config = dict(
    model='CTC audio transcriber',
    dataset='phrases spoken by 400 fixed synthetic voices',
    train_examples=39062,
    gain_aug_db=6,
    time_shift_ms=100,
    n_mels=80,
    hop_length=160,
    input='log_mel',
    spec_augment=False,
    win_length=400,
    tokenizer='char',
    vocab_size=31,
    arch='wavenet',
    norm='batchnorm',
    depths=[16],
    kernel_size=5,
    stem='single',
    widths=[128],
    init='kaiming_normal',
    residual_init='none',
    optimizer='muon',
    muon_scale='original',
    lr=0.034,
    momentum=0.95,
    nesterov=True,
    orthogonalizer='newton_schulz_5',
    adamw_lr_other_params=0.0027,
    grad_clip=3.0,
    steps=6900,
    batch_size=128,
    epochs=22.6,
    lr_schedule='cosine',
    final_lr_fraction=0,
    warmup_steps=130,
    weight_decay=0.04,
    adamw_weight_decay_other_params=0.05,
)
Rows from block 4 of a small CTC audio transcriber, named by matrix and row number. Rows with one number belong to one channel. Each number is 500 + 40 x the weight over its row's rms, rounded and kept within 0 to 999. All counts start at 0. Numbers have three digits each.
Before each channel's rows are labels from the 100 clips, of 14976, where the channel reaches its largest size: "peak on" is the class under the peak. Only what is clearly more common there than usual is listed. The data: phrases spoken by 400 fixed synthetic voices. In brackets: how many of the 100, against the usual share in percent.
# filt: filter width-5 conv, dilation 16 (model.blocks.4.filt.weight, 128x128x5, each kernel summed), inputs 0-127
# gate: gate width-5 conv, dilation 16 (model.blocks.4.gate.weight, 128x128x5, each kernel summed), inputs 0-127
# out: residual pointwise conv (model.blocks.4.out.weight, 128x128x1, transposed), outputs 0-127

peak on: /k/ (35 vs 2.9); /p/ (28 vs 1.9)
filt.39:518517483485507536448498539478457470467468527420571539507539495468460510474524450473525493481549523548489459504536547519465539496516560485465456564540508531515519503485428515467446477465551468481512410539503533460562486594490406530505548496496520517446487485568395494534442575554501595499509459552501451456493482490577561469487432494495436478544438515513543514523465551494495488515563
gate.39:528503504484526473412483511481517461502425588515532483481545583472502529526511531515466505490462536492519440428526509525531512450453452441442520539536469469372440451484533559520495498460597457489545492559440487484489475533482484576420496540441529480493473493565513518530421537494452482507479499464447489496468506491447518507483503498440482528474522546539473428479471496594482514456562
out.39:459495457482550452530518517470488508415581501447485486542459480492516497426489520451541522392510558515515548492468534524486527490524496531523592489446554494494525545531549491418522556472483531532578576489509497487462592512543498491489485562538578461450479521483534583448490568491524541445484454514548473481469480519501469545516512535457572505508490565486489593434479514468479527468533

peak on: /ɑ/ (30 vs 2.8)
filt.62:486519504470458589421515485433461583512461520548483504479547469517561451482540472544500490496537518540449545519452492546523438509541457468521504533464497450548468522532468515476508477547405544524490549522531491487517566483518561463446523528448517513470519506507547483447417522496461420515476603445544531582547554506580492511485544523511569489488495569487538531519469478445455503550460
gate.62:498547497526519487492434540460517483514536555551481492565510509533505483512487487547485508489467553524487471433501547532452480475495467489482530457459488523492472526530551511506556563521559513542522477555456503563501486516478481452458397483525552544460491462532457439555429482467487468516477478577482528415398463497461503512480545532486507484402538549532473527360471489558520542571558
out.62:522547438380513480502476513469447502489502487466541544473531494477515495493479501500501547504478503556564529533551505552506570491556501476453497524482455519482470492462461513490531558441473485498473471466448532445499569440478562386578442522516411569462492487497517486527522509476492484495525490484458566465473492416500532550423520531530507427614556512507474467461518411508468486528493

peak on: silence (71 vs 37.7)
filt.42:520495425532456527512461495504432531427481444485487526496463517441520435468481576480581523457477558465458520536496542539587457471450502449499473531573512515585539474496457561454468460486538474469477487566462451483520483430537635456537503524541453464516501535511497507421509566549440514495494508518538512576461437472538520501497503506529500475524492520526519538458526540517505558449488
gate.42:452496461541486528518529517471517502498426544503511518575506568547476469496592551490465523438485475531498535487440525485521523474520417469455507479414535471481558597415464512464528504515516493530537505502497466488530463528452566501610459541559528471431504533523464487474485491421457449563452539476512521513481547492473505547481517510495480469419441554473490488555473422508453486434453
out.42:527534487459410510512530574527487459496483437525486504512563489499502482501436498531514457598475461537563479510520455502514511570425469458442523489564499529467467585566425503485454482546533454465484541503516595507465458513496459394459515475454463567510550466522454471437503501493436520463532519536535438531528473523501511506478490465596482554485531417488556522489504456522525524501476

peak on: silence (85 vs 37.7)
filt.79:595507501488474500479425477515534442553502580486545493447433529448516514462541478570491488505516448483537520537500489431430505543480511458489506491500552494585625501508571520462494469451543424473551510533525534522474476509436557448510534430532455523563560493549404483498555544490505484514516481499520513505471463464571540527493492475469522545501452548459551500543519475496506579527507
gate.79:487508567432563471468488496530583471473438508490494570487507511520435577529592495556440509465456470394539457514532529555538492526489562503463567500490514439551505538538495488456523474510543452523607531518450504546487487518486564512467468508539463569490507516518469481528488569418513487562477488457455517460505494479496485537517427483499480490511502524500446474477538497529451611555519
out.79:497470506487400507519477482541462431531513484466510478509498481491468555454481546505423490503416495485520505582467470396494547494548413432517431479519486515552546525516518403602518448415496527528526500461527524526519550508519512503508469481475528480532414507504466487468468527397505465448494510533467532427494504573466468496514464453519478516535528494506469511443476438541465510446543

peak on: /ɝ/ (99 vs 2.8)
filt.3:410503534492519504463481527509494504576435468460475469546438521551547396570487524388536511471452472569536537518550429440500527558533462505594450496483479475539433543459485542510527527480591507483451483523500502513492445476539521506541472488501548517526506498504561504514532474551542504533491535404491490524541490536491452517480521481492483485531519493456450515479517404590481472458469
gate.3:469551456542479498482556467529502451495460501495511526486493541550511481529476471416443496510434518487490447466435480545518490536545426453462543527440444484506518470546516458522535554545499505497439553496466476533470486510505511444554444539459446547520497472541431488573515449498533437503442570496545479528522511494426455544482570483489458457447533531552494473392457476537435559550428
out.3:513453482433517520552508494417409481523432535487395494465572595481492500518428525520489506502569496531445460529512499548564506484459502477464492520444434526560557545506469516556555487519429509497448545491487494528520474568466527450512473494444474499473450511493586574480452468505517453462465536518502565437482468525473486508484515541437495505492396471551483502517488512518441505453498

peak on: /t/ (86 vs 4.3)
filt.84:420591508542517539535530538488497521473487465568421505513485547539524563525471514526543522489423545535522522459384526440449454489563508497438469510439421484511516495520431464613494487496518507456528470501489491502489521533493525489495483483508486572517512480528490561494447470457445429466520566448554536383500500465458569494478506462533475477513568513497523464467517495547491485484534
gate.84:493534526486492569523510538462590474501457447539510509588510497524540553551518464552501528450460527453533504473467521483508438516457503517540557466504529468457523484551535509496506540480540492464547525526477515512480410565520576488469498419501395528515479520536404447533490606525480501525445545549478564483476464487445487553502506495523513556444494492442497474384534480543509536511535
out.84:492487487550555449499438549488551495523501499438494540482494483453552579480537504560477511435477494563516535542487503479559430501504502477527452422475517457456411525443549491496533506476488514501493471560503499536466482486481465445443485481559494498457491507537510503498406506530498520503502470559443470481542429521563550531460441510518482501500534549448489599409490562574409451515436

peak on: /ɹ/ (40 vs 2.1); /l/ (29 vs 2.3)
filt.6:503536393430547516518496587502527510437472495445467471511438528480522551429489435459468510518524528492506464588433555445482469424487536502481476547562481529474497479495490487512462540461483487549454490515433576464508512497524498486502526530533543489510487550502459459467497435527526466335468525476490507502492490396480478456490504495492496479520534491554555529454507423489552536506489
gate.6:483564484514525487545498498504494527544517519591516475522444551551519587525557505432474494510400453532451583523493515457519532551499403526463505492427487453560533518545518577513525542465499545546533510498474459501477524482474526512532493536479484570489485466456528459479536414444546473544530535487516459514507569446464389484540532511501469459501510530543463444510464476577463519505447
out.6:527438493493519530480539446522460500516487551472503512492512483546586532468453497536475395551458509498459533497574506584521473460458514466464473482532423544531478490566433577501499455508516431530530424481527504531498471502541561563525468479496479573456460546470478480490372496480552501504462444510509468467533538487502548535512450515458474429493467501475592521541503445478460483547454

peak on: /t/ (70 vs 4.3)
filt.49:464549541479485552515538448480459456461502473493500509499483542455484527477535473533508528487502503487515476506508565534544477537493576452502504574616484468452473487495490526439448502476524404514516493504536486522501493452532446448458564514474427533528514583486492522530460497474437566523516527645493521563539538476594538515469499465494545500532543511526562542440581537525508462552492
gate.49:516475436441524474483498472476495456479528491501504474469600554491496537570552524548440524517416514542503470462450527565530504472443494475489533539554438471500428459512519473567542562566449549535527544502480427481507469505447544540449528523547465554417453488501498494538427461483479471524453554587478508519501576481462452553511530534460516500500539437488451469448488458487477489432500
out.49:449499552407513503515447552495494526472517482424467444449457468476511483510527429566471487521534568497565500489549510448503470490471494413534534455572477483475520508408524462546456510550498394491460496499534502514536528521506482510438418520528517541459522509553570500494470505523528420475523420500473459621439514497498502471484467476514558506468494532573492497502533455489441473531533

peak on: /d/ (44 vs 1.5); /t/ (28 vs 4.3)
filt.25:511450574532499547497555524493514507502493465427526551518444495527490502456441526486549467417507458545442501517497481514558487507578488521528514517493479431452507491493489501507506426500461587439511499551534526543534540494582520531592475460468541507488447576467525501505546498504466437498513427473561471577547480566526426490501494498549437502542536504543480535468567465485454389507483
gate.25:514611540498466555477470507484460421500482556497510539598531520491492514525517504494484516510480474505467534504425428575437477486548496494465561539533517548560452527498439568511488536520460581468469534495462518530535519595549497477524483476467472489457476436556538482538479543456462497514481508425483477444500485508522564494493509491476467539449473517497607450475471488624487518515546
out.25:454473517471532483456449499497495471456496597550547476500517505542477481441548513405507461484491513508496498487509457548524528538551386543495532447479485483463537577594489517532565520478538465493542517458537387464431579451494434540503563489529523463484447516501524465524436473480470492485416442492513500513499483509487486521444452553505452483500489512419510485527552458579509546508497

peak on: /t/ (32 vs 4.3)
filt.85:520412497486544421512505538596456540433465489490522538512565578513441492453481623579464506533542459491495503483495480436519544489460444520448523590468517450522492504498480542508539506527497516472461524498447483465545466524504568555488519537453503521481553502555445542468559501505501530515458452539528559456450487481533466552583455538459461542479485443492449496542486479542457480537481
gate.85:437507552514553525524439449494554469558456523507511507463475497479585470504479504464451490518509522552503546455443474456465513485484477470504533491523470509515495447483496519479513470486511453542563504506478484555464565598492532543500499481461334469486489487467472497492434519469549498404455515390511504524466454492526528519463519478548518480504465496503507464389467419578498553484520
out.85:497507475495471498465504453504515571560412473522516439531502519488529453542453464563479513494465493578551551417475525475509495493436508490488525513493440464439499504478455559538483417480494469526542502487493455589441537520468501573473465563474374454531469511439507464539478507465519485486484487456501463454461424463461474524477490513435537471596500485462516457462499443470507597486505

peak on: /t/ (26 vs 4.3)
filt.119:508451486484554559469470521488488515422541426478490467510495452500453580458559498539542506434445539504565485474501557442569451475495537523538508474453477445435490494492509525558529564500504522484505483514524505522574423438438581530526462516471536536529509583530537452504501513551442518486549484531482530566472509495408467499498478505545462537501579403488536542519559502517464456498539
gate.119:481537543531490510534495482472543525552444581534479475546516547537574426598524445567471502506511479509437520498421522530452498447514451453493490438457547528529541460502515560493480474492554427502540520526488481512476554550552487506508458507483505498464474506538507470486491552453460458416474594424530560528519494563527558517544508508506570485452503503472435428492467472546447485573533
out.119:493505465422578503555505456509519438532477514443490437530502515515593431536531538514519565455487478570548534475538497540467502515482537470462431597457562498484432521526487522461452487516476464474456502540500492495510552513418455505425503504576536582547553509522437481521528609491489505473472484496444497447492535482472535480507485497497513452525576528511515445561500529463422515505532

peak on: /ɑ/ (32 vs 2.8)
filt.69:444464540506501499599496501536507495522484495524469496499576509528522563460461494494386485455529503441477549520497485607465546524473499462501495523462615479497396525496487417476478518473527467511518463453475463526519511545479450463512533545513447571493527524499536452569497567502540462511492514460530509491521506462527573566503465545497456508484471534441493523563507439464431455418528
gate.69:477536447519535475489486499496482510522470512491499489568503502584465522582549503422483499515432461504599544425473553515498524590415478498449565458481491503523504490467531528532569485555501589458480520435420524523457473556498510540549475598513428478521570492498508493581493509460519479496476505456551505463524481474442467528519496517558495483436513499514478463477515489521519583564460
out.69:486454485481532526470483473538478519422496471484431501537507493522533523535466538495454549523465479465487526510461476516476455435507480500489482472567502553460443489522517501482436573450469571495528522481504461458483450534561482607484489614532403476502463457426460489412480482430481478485511535431462516489500514490568516545518570532473526440491517481530494448508550474557549512525392

peak on: /t/ (29 vs 4.3)
filt.54:547468505422515598554557502562472513453575455454451465523462478504506510481538558563408451462463524498536519548496554413473525502475519476546486488528503472444482568513482554512492537423470557523595501547536560441458517428443500465552515493489449515567544498508520507427576486495513498521541557519515531503450486547463464542486476502509517571560530504484485497465511503531516526535486
gate.54:479494463501548547486550515499513543460447501521467469494506493564462510528546520539543503551385417560487515435564534519537426483502499560479540497552480472541518451559513461549571507487477553521557559463453451497447513465486584557463515523477478543479493488485510439463517437465471484467469523469478533418484461524435441508469481491453434481522553516523466481390497478483552556497508
out.54:480555538535540487478556528499491467407466455545521497498558541525419464482484496526489487518513510525432526512465507484551490522460528498515446581464488416581423383558498543462497507556499529485467502522599472529486525529545452441474511488469448512520524544514482473468542422528490444543486495407584466463438557481474501499463530457533486549480437509487490513533511465545529530471501

peak on: /w/ (26 vs 0.8)
filt.61:493535508560502552465477491460490508532486474446589434459565540496460473494594497454512539446478445543506477482538460532502455477566469478504498460486418436441537515478547498467480546537528475488496520526472540498562470421434463513516538557562538500528511434518478469465445533440497532621524491515487462549553515523442529498491573504444504468543519522539507439508473497450527537498415
gate.61:397494500512496520477515502540544442567495528505530389463535469532491557485456570467422470467482426551520515461512558460499489481520496543445536548432488448533512512540538519533578466480494543540544500527459489446536502517464484505454503488448474599512533473445465583466489453471544504461493542503462509517442496502403394545490457512461485531477524486508511443460454483535531516529507
out.61:478461591483507488453606512515462544459448549563469502468472446382521486487516502517454436521502511525467485475451525472499543496510507472440465494502539519446500564509471487509542601479399463502545508455507420516486495461572468454430451512576450530479517494502524562486505501488544488504518553523473428446448513503530590473476496523540533486500513465440521518462532477469424521500522

peak on: /oʊ/ (44 vs 3.3)
filt.114:473517487497461448504446517533500562532495426455464503478509503518476451542482407570468523498449481485490478480468465400567479476533458550478510467425510529488509468532505513485504449497541477505539512459544442516454500559521587583515458512469466561472474550471442521558532459570497454413458442472496547571473499497535378464570516484546451506496522491509469493496475483542475540453530
gate.114:529488480511517538452518427495504482589561516478481510491539465554466551538466524511472474526475499516505472456417428590458516505450455447452526527469526424444440491521533433472562522529442501495532543536441426446512518485464473396470478429452456449499528466501535438582472503465509492524474536507498529459472543487467479523501518488446505502497482426522474427418455513489462490539452
out.114:512438505543538502482448522537566527497498478528486490444568509509472522570483488488545552535443472578542477508508503425487508472567460505470449491529526403467400520584459546567482519570429510459526450513506534527473467497419404491483473527504482538473426476516546431470497506482486432524519529498452532485500539474490534535498526510527518542586557441504549470498540557504496442492501

peak on: /ɹ/ (40 vs 2.1); /ɝ/ (31 vs 2.8)
filt.93:511435524491488484481483497466511575443537519384467549486478492491487469470437445518567550456523524535491437558531480446549467447526479525485445583546487449499474470492446449507496497504427540440481495485500475458494442425530420466492465427482434497442536509504491510478513490502429413470550496532491580556493429482568510479451550482509464468489485515510434441468473477462518522517491
gate.93:526500560460551503560527488431492477515493486511491468480553444492455485488546596459415523488491573504570521484459467566480514474515494464467528470500495463459490472539533456493484560540485571502530528496425562502485477530484434456472498531515477446482507476530517537500473568385456515411472588550492556504454529509404468518499485491442535542464494533542503492541455539568431502512460
out.93:472528550529534592556469450502563521464578536505548450492552559442580541532556489512539519456465574526466488451525562513504464486499485493554539482468509492539484505566511564555534583436545468489525453523501506502515540404535470522528512495513472450520497495425499460544459614503506564544492477460543523473454543487482511556528488442456495499524524554553513503500536569479502529544483

peak on: silence (90 vs 37.7)
filt.116:570520479467527493533476433545430468468442420458584582509498479556521436473553514456546537527502478534507481496449506468509491547487556485484519478512462546467456566444493505526543395528464524439439527430489496497479536505585531523507409516531572438499542568553444538478504522467487454480499489485500526512547481433490522509511551479542456517435477533425535469487451473489492503532529
gate.116:481539480506483541526528453497513493545489560542510443583510462544498520548537552498474490585461471537482535435512494484457539539475481551496545469415495489477492464534561534560553519549486501534485531508461479493522538471473585511435495428481421475502508423495513510537590442564526532509480486456537573503490536531486423521505486516581545523523513497496474454462454500582559494423418
out.116:475509520546413522449481535562501466518439542474463507538434522495482467532562498531574472524445545498553445449478556513438474441441534484488540452477463465568547519514536576513585522518512518453524467485448441519508531476503482392516481502486490453473520533567516535491486520547561548553433496500493483395520522470477470552445504531488518545512434551512474595524483527492493536516511

peak on: /n/ (36 vs 2.3); /eɪ/ (25 vs 2.6)
filt.118:491572505473558492429529426481471448454632465498464516458471459501520538455502473532522567549552505465469415516432506526540417552499482502501499524536509525464493508486497439480518504509434543530531511496489506484489497471517380427472496471500488464486552439501530506462470513439531464522489483561559548514476509508516562464477449482578528510493461490485490441468568581486476448554452
gate.118:524506509529529536463458506526449414460589560511495557515496526523534561525471588510479511501523445513475473503465438622499491477525507493495478452488464436415477510524526478464530608511508493473480531548438486530470543401481459457542525468522499523498539484478521463499555539461522437509490501510496525426476496504461496463560468480459524512402409450534503514467474437493510504534430
out.118:544434581433554457490426474459520542465525538558482500495503480441555538449445525531443426474490549473431516503538487492487472482571541483528546513501470456449518548461540472472464494475485503544581450585459441466454497436507573468535527417558520453491469507477522582487512534517494512506543455457495534556472591524463497469534480494456518523490493461428538511544518453467490474520501

peak on: silence (93 vs 37.7)
filt.12:515555539492482467464455501511368560495526496545469599531510517510463477538515505522598515524419544557501477510575502533480490441560528500514507463459499476533552522493474503441465439522478555462465530501509509532483527434468544529509472461504612471468542495479559508504546560558494462509482511436489530512549487532538556475476556427565510509555447516483461489583506436494511479504466
gate.12:509470509516463495437458509542502501553479509430561492528460496533552501497537542498515479415455468475508496491478504515484522394519418539460477460385518444555496550555466469521529422565478610508475534503490471517489522466481510486512504519424491482479539486511486472489500445533492456485482559448453499471506466490384433498534533514466504486470436538544543462528418452492546536505427
out.12:519482575526443501525540557448520529491472429410546463510452474419479519492532465473443579477564500523552523492511496459493485547481474510533561549454568560496557486518503475481491505439440453515544503480494443485519529515509510529472515501479537435500511459486446541488519532490572465429465509498471492441545463542479510564498473507551454513460570442423505493458382458490525524585475

peak on: /n/ (44 vs 2.3)
filt.60:501476454477577577483463554497415455463550523478492423474487520447483462430498404576536494541477512482539466487563480504532485485489525503538419496522477455484493412481492495453448508457483431516476503513498499490512496459412381429514509459509482521506495463489531503493565521495476517529485497501510530488499489548493476454474511500478552511607573451561512491515433460480512472586564
gate.60:482591530620563539492534585504459423471540525487470476591540531521553524495452502530524510538496497581497441497399430543460537509496489529491493462470452476509498479466487453522502569468476458480543508512445453492441509518488467480507494457423514464497476438479491501515541465483538486446437490445466580454453517539407498467513460496489510461472532452521477428502489438524526504512512
out.60:479502459533502479442504457504504557501459525548530455507489521447501519549454430542508467452411520583488491486500534533527550466509549466498493446554499543477548539530539518512540421463528609546530567527529470463444565516560508512550494463550479483454520501472501505486492500501479431596466494454553546465548480506510512555522493449457501487528559475429488513536581576415483495455544

peak on: silence (81 vs 37.7)
filt.105:474455540520481464455482521513433443404545510550520481427493559463495511543513461516512443475453474446496449551490515514630444462550467501434497522528442448559495428536433525482453507506454577483534534475462464464465524477544462500536519545473517495486536449524566558475531497503423513467490489516515457571494537411501531480525491515499420500485550472484509535562545514520495448527473
gate.105:417467516489541535474557495553477561515516483550556443493472542510469467555523498508494495555428521512523466523485528409477492527497429553499555485513492469513558444505475554511522528476540559514463563451481507477493545484509589518460487619453425644481508491479545519509551462486497453520509490488521530555518572472494457517502477497448524468503557449493432436515481534523527559495508
out.105:549509479509532494567523459518525525511477490474516521472518541553599502526492596497451517487476495502507502476595588444480519506488521493502473450550536524505486494509498578483584474497491507465538494508522520482536550562525559494493412443550461493454487493495510497400488541536578465527520433576476515395509520504543451488522605539531486402514477547490497510476481537522458558482503